python train.py --arch="vit" --model="image classifier" --dataset="gratings and oriented noise at many angles and scales" --train_examples=395000 --image_size=24 --crop_scale_min=1 --horizontal_flip=false --color_jitter=0.2 --targets=["angle", "scale", "kind"] --num_classes=[12, 5, 6] --norm="layernorm" --norm_position="pre" --activation="geglu" --mlp_ratio=2.67 --head_dim=32 --fused_qkv=false --bias="all" --qk_norm=false --parallel_block=false --inner_norm=false --patch_size=[2, 2] --layers=10 --width=192 --positions="rope" --pooling="attention" --loss="cross_entropy" --init="torch_default" --residual_init="none" --optimizer="muon" --muon_scale="match_rms_adamw" --lr=0.0036 --momentum=0.95 --nesterov=true --orthogonalizer="polar_express" --adamw_lr_other_params=0.001 --grad_clip=3.0 --steps=17700 --batch_size=256 --epochs=11.5 --lr_schedule="cosine" --final_lr_fraction=0 --warmup_steps=880 --weight_decay=0.2 --adamw_weight_decay_other_params=0
Rows from block 7, named by matrix and row number. Rows with one number belong to one attention dimension. Each number is 128 + 32 x the weight over its row's rms, rounded and kept within 0 to 255. All counts start at 0. Numbers have three digits each. After the name is the row's rms in percent of the matrix's.
# q: attention query (model.blocks.7.attn.q.weight, 192x192), inputs 96-143
# k: attention key (model.blocks.7.attn.k.weight, 192x192), inputs 96-143
q.0 113:110158126111193168157099104140135118119140078069185165117092128092053119108152127063158154130146103139161054161106121071154175087139092156106073
k.0 112:149120158137082107065162175149161106120126143131078204110099123100112148139125103180115133103142184122144139131101126146122151134112113134116128
q.1 093:126112148152173133161105133120100203171109162138128115120120174174107116103061182164158122160119105144082113191164153165101151107066135097140144
k.1 099:132128101166166118176132111140116159180101124110183110124117127179071143131152115114121115181075203115144133113103138078149120096146135175171095
q.2 093:106161143101122192153162122084133126079087147145135216129086167103107085165158106139098147126158163125138102122107108154100133126052150091150114
k.2 077:183103121119131184112155098155150080144104081185100099101100199081169121167148099067097100136097193141184143119139117132103124149098122152158130
q.3 113:159118045104103127128161120141107068136094072123095061076125069108130083138084111140149118089130113120127169183112105202121164118113093129111137
k.3 106:094066097149114102160129059155135127148146099142099079103131085129153142164101193157165134082076118083146107143151099206105136100103110110100126
q.4 112:120105185141127080103112174124135179144121126080101184084157105179116168107140134144180191113111141165150095078147130123155120122119108148165094
k.4 110:095116165118128125123107139147134144159133166100106083084107147136100193134179088208162196113127149134140075114115162103172138173090086129188119
q.5 101:067115088129123151131168132108190137131148098116190100152117087205157140082091113111162138064212126174132195144145121114109126147063118083091130
k.5 102:139128091201152112223119117150134211140101112101190093085147084147120146120139091117114151161112079157168104123158073133131086142110136088095132
q.6 105:155117136113116102125131062160141136124073161153155173105126164117124181090138068110173104064157136137141100123167134140086151157128065166159089
k.6 105:143129108147134153111133142077141151099099149131089199115160171155086150118120111148122185097108186155158107114097162126100103148145109124104087
q.7 101:125061109172117180065141149122149167130153098088149174105120152134097164119163137172141137153108120119131159142156105132093095133111143110186098
k.7 103:163133089154148217106176102136094168131113161133144091153107149164175135122137129114119110074137092154104105101130131109154171151098107158189121
q.8 107:111130123134174109128096075158083122117129103129180108187118124140126139109136165136079156167078121124126086152123079114094140171154086178148160
k.8 113:137119151144095091099152186120186152126102183073083115073096103138168197161153146139172107132179168140105146126146121173118131112123116098189174
q.9 114:098094165127097090159121119163154113144140071160177132095177124051112133086111081088131073077183083160102086115117145121175144110120131157185105
k.9 115:073142167103118138144181117134087076132157183155122102139091103192137145198164156134099169159098167099185204099143164129099129097115154108080145
q.10 094:154100152120119143086165140120162090090115122163164137130191184134104137122137173109102086109129104116137116156150163077060150154215122151085108
k.10 091:138136126110115168088187129085148071150124141174121179126136151130085159135131153076141128060051088185154191108141119044091119125125171159166052
q.11 104:112096133105166148103132133074146117172169120131130120116132167110145152132146119109114111096084172138126119100102162148214165088138103165159137
k.11 105:105129141081155112144123112153080094142085139159133096157139121103173182145142131148124100080153134152064138122150141098204065126118118118122171
q.12 111:129098130148112141129114058187116109196128081136134145151109133088109101121059150106123110123153072066136139173101088155109121104153117096048137
k.12 105:103109112120151125115140084145141097104135099150123148165123125088131103142078125094128145046205049165121180190115071092131090096162118081132173
q.13 099:112151109135146073097118086118076139094149118139092094108102098120169145135126095093123137164127139169178126099122105197132202090119097125152075
k.13 104:152141089137103145129074071107164161148136098151118193090147147103183184159120148114095173107134150123108162127172139171091171132167141160121070
q.14 113:115111119119144133157098136112176173085066138070129151060185132110088135138123154126102169101114174214122124120170191098100142173051114123094131
k.14 113:155103125118157101167098147122143147087092133153177098069174116129085160142133093159147143150096115200082115093135143122160128169043174140138170
q.15 100:153160144153115131166115117127153118103111106115089093187154159073085086165133144114139077109107138105070116150103140143103119118113108093073126
k.15 099:138122090129118154113113098174113077190137125147125141191131157169145108113122120145075098069101111131064134134085180098197131119107151160149082
q.16 106:143128170120114136181125124141073187102155203079158110151116104132074147103140113093079149126190153111204119121073095092129111103126116085116107
k.16 106:170087185169111169172193129126105186162147066188168173152120159119087122127152123080157130073052136082131165139120142124151115121152132161135133
q.17 114:092129126108075140155106125033141133105133135126117136084173144115127180131073153150167127134128065094111195101179113182175087142118059055119163
k.17 114:132085146138110120141185096124124095102094147160141135114102076130111104112115125109042186125151156108136124129104125101074133153112192218172130
q.18 111:139059118102133108155122147126095106131130152140125143159140149150056175101128097084124175124126127089103163136134177121065100159063143143075141
k.18 106:148157208051174096110081112182077134122156133151115094190141129134150118157093115130112170156125116088152147128128105113141088137068165087109098
q.19 094:126086113099160141118149083144107121070201074129086105157131118113204095115127113109161118150100150142127155136132129123173087125135165100173151
k.19 096:145097086080108122109124098126109100124146049102132128154163112092164114151108097139140123126138137165110115162100116156179133145099144115213095
q.20 107:128124114080107160078124099159100118068148123172105157169115143041140141140139151166099113098154148107089142135137123184101161111137118151122136
k.20 101:158079121057145133093174136117084050096169140135046162130139064115214108138156145085109140057140185121131097175165152121083142106149107151146144
q.21 103:174129116172150084054099135145134087187185128111107077176162116139126108157121061162200103131142112092145184133132155159114151134104177138116192
k.21 106:133190127139137129107122145134101084151115150137122145194124135163145115144103109159177132107106184124156138127181092182131099123101135156125149
q.22 099:099158112138159130120146136107134103122123090142146189117154169109148174143162088104131102115093128069144122078145132146088134142114147127114119
k.22 097:118134092077137117196116157086104166144108160159109128130149109123176161137198068114119126109153146130165128076195105194138213118154157150133120
q.23 107:119155108101099109146158087116169121099129172132144153114091114103138126110129095078113130103141136203101116138139150083116116112155164092154096
k.23 109:139161048109138164156127119112169124107155105178171157122149103173132072116109122110114153089117093143073188140203133094108072087096174069134072
q.24 105:109097113094106153142107097163141084108136149129112115144161149114102135141158091063136159219126154150048152176098137087157116087121087213118036
k.24 099:179129195157183085142187155123128078115163132178117128117103154137166166130236103113070081113095236132164155176123122046123114133131125107121102
q.25 101:088134175097208170110135131108105149169126130143129187119128132160149111135129153129112122084107092124156106162154028106097144106108074114127140
k.25 092:131138092086137079096152086078117071127148135082133179155148139056182103133107114166113159162134155172106121187139051075119044131108154061148180
q.26 099:111119115119122128164148113150144043173113186122098141133148167162104129140151186087123118145175146093100173093121147095080145148158198113121104
k.26 093:106094149108068089139128134118177112107171150106144080123118109144069164112135121100094077119163137100120143090118155071051111109121172086154068
q.27 111:144136164096143116123081153129090126102111106169103230105135066101137162146057100127131129102184134101094100078131158159152161129178138120083138
k.27 118:095117114116161083158110133190037086117136158165137182113174066180074100167073125145067089120150152125106108116094162139147174151132118173052161
q.28 106:082190193162066120084110146142176160138058125118125171109130148157118206147114134092145187134105127120124134086095153079152110137147079103147092
k.28 102:099167109081142121168170145127175179118151102069115142094135157141135155098125100069158108166125106149122105083147200169140130133176179131094070
q.29 099:090110161071171154169137112134118125181097112144132163130161096119153220207135124152095080145133185155186159095147116059215100137121173147071168
k.29 092:144132110049151109098195175174143153083096162149116140058143118138109146181108078161101144170109138116127170130138155086146060122059145152145095
q.30 102:113091101116141171111145111100065135097116144169112086123161068115148083167160126167156203063128121125165102126123133193102106143141188184162136
k.30 099:176053121148102170155090100133083181057074124202075098151132104122119104136139104208153125152066121104154089166166113179092118121162159161165126
q.31 110:184086142134156143165135123150179125105151099184140120102115041136058094134140087179115046137126165141138121147183101139124150112165092071056121
k.31 117:194046130133180103130110104130114117118115174152122108134150125126159119094150161134146091173159144095130092068146172124183138123139112110059152
q.32 108:132215143136113151111098127095087096122167143143158136167108192089087120098099077084104134121083104111137156101164110087141120150150130081081199
k.32 106:166074013118167123134146134155176152153123117109123142116107118158115159148131204137130101135102110144087116115164157102126096151079095169149100
q.33 100:088101095141083094110161142112131094113147188127149152104111134115152101167100125148073118160253045097174195104113140150098138127037084090078185
k.33 094:134157122134142139087151119151117071122104156166161150188132095100107105089159098117121177076089119153185128102118082160166100158211141139101129
q.34 097:130104111146172102147162192195159191119131146098138204126111084119178117107127184166176082096153084079094097130121136083076135112153104104086149
k.34 091:109133113135107095157090162133168084161163176146172117112185107117163142128127173071145113061148064087112114170128102105108091112199082155094151
q.35 092:128107109154029109172095160145156073138121204168130039119097111092158136069127091168085133118137152126159129103116104115163109120161119076154150
k.35 089:112163207118058121122122146147154076102138138095100119098103120153196157133141146139146062156134109093152125133121125122211099131099135126135089
q.36 090:116140079144137078172100121122158156133109148143148162125114114134117109076154162155156158096130072076155123114194127110116121115118141143124133
k.36 093:085150086084115114115116115193160171115119150121052108169127133147153144142146143084162090105152067109120109130124130126109107125091118078112143
q.37 103:130099140129170142155133097102104122126152146109176087166155133112094104185129099159106156127159100153180179121144137069142111141115117160148198
k.37 096:153177098127144134161150116082070150104106130090163177161119110079064123190110144150085179141177100116128131200135140042122157104088132138154083
q.38 091:172120120144171087121153184165139179135085137102149100106098153139161112132121139104089092111116102049101118161124110152153123096164108161194099
k.38 093:169060093105111059122162097146138114164140126148137123077207106141137118173129136117098072095150169036107136092151115127088141109158168132138123
q.39 095:123126122144085136107159169076133122128188179163131114177159133153080151105129183135089107137112139177166154107143120141070122149131135060150131
k.39 096:179124096099138161126162173096080109154094146112135057113131094145112109177122122168071097093160117169088152114115126135142092155172164071156082
q.40 093:138134134123159109082099052069122154177139151163185093077080098128103077171168115120154108141108114145067160048119160088152105040104091165117133
k.40 135:171114133127145110140103143090065135115149065153123119091076124145131102100064116095151156095109037114113078160123154188119100095160127086110134
q.41 092:134117095185132057148103090165133099156119123138099162139126094135169151124109124125135145145128150064131139154162127146166186120074115075120099
k.41 089:177184178117162118161126093079124150094104169113130099116109130099145131088105115149108137153139114148104135093129134141140163124119149105054109
q.42 088:154181096135144179160125139112116153150144157130086116147082188095181111125112098108100086186122123055116107095121148133120094145126118123131164
k.42 093:140209165130105118133108093096141150113099113106143111145091110133105165131090161163167080170155094101138106116117117119113139124097130148156096
q.43 087:174125080118089086184165114110123103071118091133116133131113102126123088118077145130115100112171141155083157142158138151100061149190168127131177
k.43 087:136141144155161092112100139102109099109130097158106144103112135181059095091123115114104125118129179101116133105114148175107066112118125096113105
q.44 095:146105137125140125108143153076146118162142114117130069095147121106097117104092177158074077145105101107162232171145142094168108122181166137146161
k.44 093:130118135098133145079139100109107081125075147136161085115134087116135163170065197162099157149120096086149143165137162143135173122204123060103083
q.45 096:145158139129149122123154156127145079082101172132092118067132165178158059204136168151147151111169127153141198072125126131080072173132085150112121
k.45 096:212112125104087133141151133161182108100099135214094143122128082152179129115095135123065105113125121060139159126123117170101088165116107180171146
q.46 104:068077171130110127135124151154142138118135127153175117123142124109095142114134161138135114162153109224086147119046119136135144093110165120070066
k.46 097:078114132155171109101131158126119117142126164102137125168165131135084108198075152099132169126100133144111112161096102163091120088104140126184090
q.47 105:099164140129040080180130107106127104177090138163154142090087131137168122089122156164147156099157137078097132094064150093112185143139148163169092
k.47 102:149178169081121143162104053145110096141127153094137125098107106154201083054137169124144070091150136101095141076129147082148108157112097129134129
q.48 116:161066080170170070131140149122137211092106082106142128105108076161162096169173170144116085110174142094082128137065134116113133137136059136093106
k.48 118:119077074144142111136186145127165112147123119096075148110132126155143101123131193170179101100143137139138095121169068171103118106107097167151102
q.49 100:088135104156120132082123143143109139138169090075113127165117141132135138160148113145151180081113188243124164145096134162162182202193105128145107
k.49 095:131119124058125117048116158123171105136094172154159133156144091136097041187122152124149175116109082081169165092150173105105146101122101100127150
q.50 087:117075141175090097180149162125096079243137106118130122153077079092144056110131150118116128110128143138139124134080088118107127172142132135102216
k.50 087:145132097099135169137171106094080147185142164131094147155185124116143077122061139116081100108134132098072124189142115137114133193088156151095089
q.51 088:162074116159160134107170165068134137145115085157158159091117197187168106137079137127095125197147162126116089135122072133141162088117116116123127
k.51 088:162110160100144103101151063104149123152118153173102073057109137181135130111116116101062095150083127150142130121099109178151108149094145119166153
q.52 089:109099118095119136089135134195161137108125129198087090138131165117121154185080078145169172149106174165129095145121114118101111104129097130135160
k.52 091:123106094073116130134128134168174146143119129153078138144086138128185096159100112111083119127127140151127062167144152113117106140131139129158119
q.53 082:128194121143165134098108149171142157187156149134133155143122112154075165145124067162089126104145100103127186135112118109158130134103133136121157
k.53 086:125121169165141107127170106146133135132194157120150131165128116122171150079115150169101103173167089128083116133114146096149164142153088162072094
q.54 104:138119152169158142148099069116145152190113109121126101110161147117124119126166165142111090123112167174111056129166120138204170102168144135127162
k.54 106:148161122122180136139126079161090089096135130107146114159070162133167182095169118146149094168121099167104155168096136108191183100108123152121133
q.55 110:084167135124139157121136138126104146187119098137107141108111110176159159064126158135110106126168167108137098082144113127165111094087148111111161
k.55 119:090142163162055108109177135070150105097089148179104131127099169169182130123160214161133153161130097166116153073100137132129142105131161106134144
q.56 126:176110109141100160147111193129095144091146058152121111091109177086082124099073113130100142114099092133131122178121170188130085117118156084101167
k.56 092:175116156134152091161158132138110125108128143086086114111106170135153110048141153148083115103136148123149097122133143190157153123152136031150133
q.57 108:153133170167124159094188146082100219088105067123083136154105082147108120103170114142111139119096157070100138154134129139144097164126124139139140
k.57 117:112158176062084086158080118108173134129106184130134149116106172142135117118082150126135149136160062139135135088128145059118153141134112112148132
q.58 097:152089186176139135138104198093166161145097172164078150117085091146112135113163195080143110170115140179108148138158125113163076067140147098155096
k.58 096:097090163161109117088118143148093136141140096124099169140123105146134142120097109116159126180111158077126140112182128081094107122151090153113113
q.59 093:163175106144152120128131111205202106101135163128104160122122152180115142156126093112117134118096131134116070125140121117091096149139165069084164
k.59 093:078131143123107149199136123166087152054166153199089121136060137098126121151086106146132135160144116194142073120198159139133152167097114156072115
q.60 093:124145067097094103183144164116153068091090072164097129147075115121146175100143075139123106048131145158149205083089114123068099122140135137144088
k.60 091:140152068191192118113139143117143165131134116187126200114049141082170113085096106100126153106067200145164163121146157113119127085087121158120080
q.61 100:144100097107074073137169142111149107182088146210137073080098146115160125102165152177098064167114155152134083138136120122137144094094140133186091
k.61 110:127119123098130164136133154228142122144128112148119086116096149143136180131083144110087054140145162157168151049134120194153119143132138090160111
q.62 091:201103135148133112146158121085091079083106052138109104146159112142164110133089142146053161133100144118163088097187142132153137142116079125108156
k.62 089:130173119127135080146111115104057151098126156099123128144080092148120106150111139125142129146138142109148129176121119139133119133057113113157130
q.63 108:099110158144103116136099167115096107080066080224125104078144158101132173136109166160098134116142116120168082083125100080090158136138132144112114
k.63 103:107107160102094126140108130185159162119029166113092179119141096144098143133096182094123100108189072078125140081125116069171083130082157114144144
q.64 107:145128175151132111201117141144158150210146171161143122163102116150117150155133139094065081096105164076091072096176077181104136158120122088115093
k.64 101:116088117097121174130153135143206127068105092118155076121132149144145142094141105070152047139099144112090144143133098123125077106162132090186135
q.65 095:169147191152217142212143181083158071134080098148127128057129124114185135180141154081131074103130095132129081095120114114123086112181138088154071
k.65 094:155114170165153160141100128133111139076076153140066086186147136177127059164141147151094154156187152088154110103093132127160076112151134178083119
q.66 100:109162059113065130077130123089137148111151099103137168149177131166155147128151136116147152087145112126077099176156212176128153156077156119105118
k.66 091:138107139110167152116208111133187124140145113123132139117111126153146124148058160086131114151130142055164121154152106131166089080099083048137102
q.67 089:070051120175119069131150123116217196147122134172129122137098192160127127115172109114143128067134161104172104110185197063162092095092134112093124
k.67 091:151123131118083202096054157113124196101106096144161133093081075076131149120183088159174077167142107141105122128119106169113095141076125188098113
q.68 107:158112191160151162145108171072102093075183065087161088100146173145153165143076156094107124140069105116144126128109157139156173125111152151167114
k.68 097:130173081144073129068081133177157137107122135153120152169209150122151137154167141147152144108108114106097124142121139101056125146092159116130140
q.69 098:142086143182146075106120096160141123112138132095150131138148163096148112181145103141094041141093171165074118134106116052099135166158054057152107
k.69 107:147093119082139188108108156089130135079135158099149108137091099169138182124120130102161131076132189099169151108109104092196121127116149134077097
q.70 107:165147121127077157101092202181084110126110108071156116114153154083122165122168142075109153165103062143158134168161161153085095128096152130107158
k.70 107:112177133161088081160129120119205101171076150164101121154128115128171147164187148107159085111141137128142131076143198132124075152097149122139118
q.71 118:104134102145141123148164112121173171153114085152089188141118086185201107152115117155101134118170153083142140159174126069147078119099191134094129
k.71 109:098069094102176117164098066161031185104122124145120131098077141102147065154163077132109095143104132142149115136138124086134107188110091169133137
q.72 095:072126120086167149094143129139146135145143150157105163102154126122138085152154138077148087131091067146090164162115160134153101125097072139150074
k.72 097:152106162148074146176151120145159148110174077121161128121127115120130141119095095115138082132133149079165127125136100153115159135108119112059125
q.73 090:083124118127210173107154169075154113054162094132176085099128159106135178125117127172139096129144093136101139083164171133114131157108128161150095
k.73 091:111093154142114135132082109139101103091163093148168145054141156118133139167145067144141181153081158137167144148120141131162102070097127139057140
q.74 098:166091061115093151091080088100124149139096093135107158131153171161112089116136097100055118107141214150140111114113141080166076134100181136086134
k.74 092:111090064134120115082157115116134049188110050132123095181107142162152157114110140182139097123174149143152164133133154102162087096171106128144125
q.75 087:159162151104142183132165072157098121130155185151137143089121086141127093063131111176129100111161083172095163096075104077159179147124128084204080
k.75 088:157175148141077141087113136129174123105132093080118080112113145135080186166123142132168125117160148065179139094102116157122115128136165154111133
q.76 086:102164103092156112110129151060173118084152056111152135151129110088105104135116081160135089131112121137075164099086073071135158120145115145117117
k.76 090:132039112103153207174151175138182075138115157123139066130125124093133090097157136121134175170080195165142119120119134085123092084142145123139096
q.77 101:110146152107072110108124153178149155108153104099133117124111130073078103144115141114128151161116134174097114175134197138119184157146160070149138
k.77 101:095160131150157090096159167143128110162108113164124136115135114091086107122164122113166108150106110132135124116148132138084138115169122126097125
q.78 100:160143169169107163087167120096232146112110083130156137127093205122068128124097093079074109099030112149179129160159118172077114158101113178126104
k.78 108:137123116141134091179156105138053147183105129104078051119146120066089131113159131156136109166177101129073122120157169093157120168119134111130156
q.79 110:164123146121078175165081191047196106170135134139091159111171099132106153105136157127102088169193130041113168163151114112090184096154138142114124
k.79 114:090129126148059137118104140192125147101096212172146116126105117116140126199158091153126187114052088107103032138079122124045126124086075111117151
q.80 099:156143061112126175125129164138151131131124081133137074111136134060139141115143170100205127114126146112112143170140110096080118175091142115134079
k.80 096:109141152093184081135093111156173120117111102191150116078147255109110121144125105127133105132124083063123140080121131124104122084128147132105125
q.81 098:134123115168152139101097143195162136107081112106130129162128158175111093125180138134142088127091146145123202083136200120117139135113153141104110
k.81 093:159133124155162111184156156086133126119137128180111082128144085154144187092137161053090134094130176172119071108150072109120146101175157154190113
q.82 093:135215143121169140172140125152176142134137131077134169105161145147109169143107086167101132147074094118131154119145110040189161105122128118125088
k.82 095:087101173079100131136115100139094159129115076101182185154152021140127088154128143059118180187130094145107099170147100153159125218110147103144122
q.83 084:104129137136140081138119118170109056133178144110112145162106104098128151105108119134140139130209095107155127096136167122137214053118151128142175
k.83 086:161086124098142144154157209203221075097166104100151119099092172191081090174190135152122101159141149138138131094113117106132105126151142118149098
q.84 094:172130188092116119145103092109071122093180184179121106125112134117111136156093167156140106168169156144142202122108167135197156102101128148086137
k.84 099:116114108153137085086158183142200186122114105103131087172146160169136180127167125116140134062126052095087171125076104089089053156093132181116148
q.85 096:107108178164180124158146098107104105090101146043136147149104132126126073148127109138146163172131163149146095115112165085106140135108073090136092
k.85 101:139099050093175137143092087148183151151125116153160120157138086112117111081163144136164167113120134152116138122119036134163147165157096161104135
q.86 093:122134175110042149077128196107115187138158117118152190133142127138118178151132097101137146157151101059115194127153148077139139126123158115061141
k.86 098:121161157180136113090109147030111152155139157138133132133134157065127091143126154128194190142081085156065077191086151128111116112101098131087140
q.87 107:106141158089176171152138135108091139110101123133125089175125162110117146170139170104113198151100079168096132105086203181145168149150134122102158
k.87 105:146140133202106039107107110103166131099147099129148148148141138131115079133058123135188146124123085078077154183135164126099117114110145142116094
q.88 112:135058155106121094130120135088096162115163167130092172128098088125156125159179090107133094134113178124095148143110111109128157158111120182140153
k.88 124:147152133131087115140112106105088096157167110143149107127115084094115081121128128077108147134144118111187114121125179186143114122134114111118132
q.89 096:084163137098090122175125126121134084110153073079131170100132150128124100116125109165136163125094140118182092143094072117173151161154188130126137
k.89 100:106140129095123140127110128150142125156167136114129135123142093017115178114119180117107082118141173121093163119140136103139072116136144203135144
q.90 098:146123139132112124095112095131136151129085057127112116162152155134109111123138106107162138107126144118078118198085142161128101117101194109141170
k.90 097:098099084071178133146107118160175096105026156171087137127126138142118074117155123165134170094130146142125179110129086095121154130080121128085100
q.91 092:113102225164133143112122130141089098118126084110134187178124119098148186100132139028109129124160132119160060164151152136178114145100128081183162
k.91 090:187104076127127145108124127182144182163118128177087041074090166181071101178110138195157146139126068098110152132105152170149108121164101164113134
q.92 093:111183159191171096140078101141100186143117112112109096174111130101098141164145143100077099121106148142090178134137144151115135172136114183161101
k.92 088:097142157100111093102222083069233116114072156160116126116127104158167176118125122179122105143165145093131099114120113084124168116143144076095169
q.93 094:129119193166107092130152136097135108123161132113096122125078104121112103111156163131163159013083124144130121188131078157077163154122115139158137
k.93 103:124131131143106187110138086146170117161161138131175114105125098106111169153115084084162089164171143098171125090114086119154214090121121152128141
q.94 117:181161116122173137127175081139038170141163126120130116147080100115124132109120104159164169121134152120175130124087141120164166136145113134089131
k.94 120:109064123181124130160154095082223131105100096143117202101134125090168131147126126148092138111100119090135143127091081071142110160148105109148102
q.95 102:133130087085140117121056100203151136113123155141150149106183101151061150175159116199112081089129116125085144124098171145112114115192118140108120
k.95 104:139107132135129155137191119023112066158102134075164165141113110078207176166138145148135138125165166127169110063144116093135128075140152198186100
q.96 120:124092090149114126139144086157180180118116071121121052145112110138102136167147154141179121096170121203161142136137132102141107120149107129174090
k.96 111:117113112099119148117158159155112090160092097118096101159087127136135138145177130172122076087163111143088068200147151123147132178158123121179124
q.97 092:091171143149173147108083060106089170128165170090163191112145095125151139143102135129110133100134087109096126120105101122156143153150100141103137
k.97 092:128210167088178093170158160148148126100129135097112094137102104160139126184109108149103182115096127067170148099191106117122168114160117116102162
q.98 097:127156074105149151182139121095116122105110107098130103169118083158121093115100098080179142123077144141121123091123140078140119096145135200124142
k.98 104:074077111196077172125180064099174118136175178176128153161164130088103142084110109137141167142154097098129164159152127213111136162098128143119088
q.99 094:082067170110120136116153150113086128149106124165099116082174121155173106135130140140068092094147119124146121092134144142092145093078187169143166
k.99 095:066119071110149097082116126112187142068112163100186101137113124173130093175125138113149101169126115103173152159116106155113113070160093101141094
q.100 109:134128120189102183069053090145171189154178200147143161171152134096117128151083104132161094066155107128122082122102141161139096146116132122084146
k.100 117:113095117098151092250145129135183113135095159124086122052115133142171137188132119123154092157068144118113187116121178131134121156153102139139092
q.101 099:087124041157141094151176159137114157099171101134124098123132113154083110067102152166117129161174158087122159091176129141133094125140098151107147
k.101 101:155140141156140128093163128134165155128146165100113092114172197095115150190186094136192132156093121085146087143113098125091205161180112110172086
q.102 094:146096085127160050135128072145109173138111143149117055129158151146092204118076138100122178154136096079111113155199167163044163111123117089149106
k.102 092:081105144112131108093157170135182054144083105142138155123108112106139118168135106164087113070138128143146129174144111098187184099155093163092109
q.103 086:086061143098157124081125079170080110157090122149102151199113081124114114136080137156157131093081125085137086105111126160145160149116096120127115
k.103 087:133139079124089108165156137140164157091146200128133127118133117125141134165141090152057099134121151142135117144142139124063143104210103169170192
q.104 096:151097104119142126127196144110142147131163099110144075162158132155078138141133120132116134055134186162104116106096153130150088171144115138126137
k.104 092:125123099158080121176133151129142169132119094064097133108129128093093104096134134092150174161155058137125108119103106187155142168103083069177160
q.105 099:149095065127064195107115134155132144155148151102103113170142061144095145143106177144133097148123126142070153162104067168115088153116109146199177
k.105 093:125108108185122119132155175122166083155106138093076083072168102122132166079159119076090112122149093162140104106099151141084105140138073137099078
q.106 108:087117119122104176156106161152150123107136177129093088049090133173156065149152155127079064144174178153139112104149140152128166127149153127123090
k.106 114:102107108097130066108154143120137162069101139207133160177072103115119105129080102102116118142152115173155116072117120073133090102113118175189127
q.107 104:166095066167113114097143124120132175139135123152146096045147136159170151113120153142139146116086160102142131084083187164091128130145100129115172
k.107 103:116138152133168148135149114137156154126150108105151114143131129129148099145114064091179052084113105153140127120114101145149123071160181144163109
q.108 101:074154150101122082121176185117110159139096121049137136109102129147130162141156138103201124154145153128146112085115115109124151108162149107191116
k.108 102:107107171117122148107070109137094152109144165144154169174129078110148134052168179144128103115165179139126083190125093158161136154107157132116134
q.109 109:138080177122151057080125118089168085145179112141191081121180128095089200091089184150094110167132090101135061088186133164135146137158160118130129
k.109 102:100143101097147079106101145136178128136059117140089113081143095146172115149109073190151150077109110196166129121119157089142085138158136172131110
q.110 104:183122133128092075140092144109164053145156112179162110074154114092141127136137223121141133187115141098179142125151158148078111150096115088173091
k.110 101:154095157155180150149113121172127135159085136147108121042094141152191145110192078153120176156113073130072144136101162123095157127148120147074132
q.111 105:137103108129131164209145152103124201135097138120127076157158124123085121132159116132182111074088165069151137145148124054100165205088123155108149
k.111 099:118149167092134086051108136117190113155151149116132175107134138128140122124120088171081153117161186074102152111214160146121120067167153147107093
q.112 089:189124079189117141085094124115230151142125094114157072089150133145103098121183148194132071180175091189168135162126134128094060186062087122116132
k.112 092:085146114120100072078087102133133125180138125193113134149137124153103146155120103092109173124133133106128132060122170055108113109156173164139129
q.113 088:121199154127171129152109118116119110114139132110121100089161121102151156172129110124126136098100121106169124115113119129092119092139156144104132
k.113 088:160080133075081105079155104120125104170090187117160174128106103116161162128112104074151074130127164100125085076104167144125134109121134104130150
q.114 108:126108150115128087173098134116060129125158121107142113222152160077139105114102099051071155121056098116093149139166138163099068145134145169092142
k.114 106:129148125139106162140076120138122079172104091130095146168110120142149155167168143130080111111161084119096090163136065120134128104175119115105133
q.115 106:118218088153104081128121133122119077153117135143142130098200146065179153150161102111138166139163101170122093158115107127098168168080079119120168
k.115 102:137119123141122104127152138139146142149158089101095156100112113162092158120128088117179102117078154109140125101151096129137091145085120166161146
q.116 100:084131154134146072092055153089138094166124160116166144167124147143145172143150100119049090108146114135101087200158213130059095091109140137172122
k.116 103:147182134066157167107190157141120108077126137113106147159135033164109106069132095181122110119164123147182142160091139157179151090153143123119121
q.117 109:064162136160012133061111156140112165158127147111122074133182124125093138115103127151080121110131104149132189107123186136087164195131127162143149
k.117 107:104089137119160088151117117139152176128102145155116148140115111138117137136148125137140156174158109102135143136169119131212148120099126150058110
q.118 100:129144112129110114170109138143119093078096132104127100113147137099181157101131117099135147118131151111143150073082146160138039151133146121078119
k.118 099:129135126106126120117014088105176134148188146153122145166129103124084102197115110140125115144132101104147123102136112146094119113114058050108105
q.119 100:147099111094137165166159106136105159060111148132159093158130156092086098124143110155125116085179155101126098136089119121092132118013072149103127
k.119 114:107145092093136141153147140134142120153156140111104153132160088130135165206124128093133197216052138118159195104155118133075115109182143090109087
q.120 101:170067130133126074160191148165182138154137102133121106085108132126157138139123128153106139069207107202141110163103159111156106120097088135117109
k.120 102:160125139140078091115131091182172082140116099095094115124124131140141078103172157164173104082151149119148116121125101121153133174087125158166107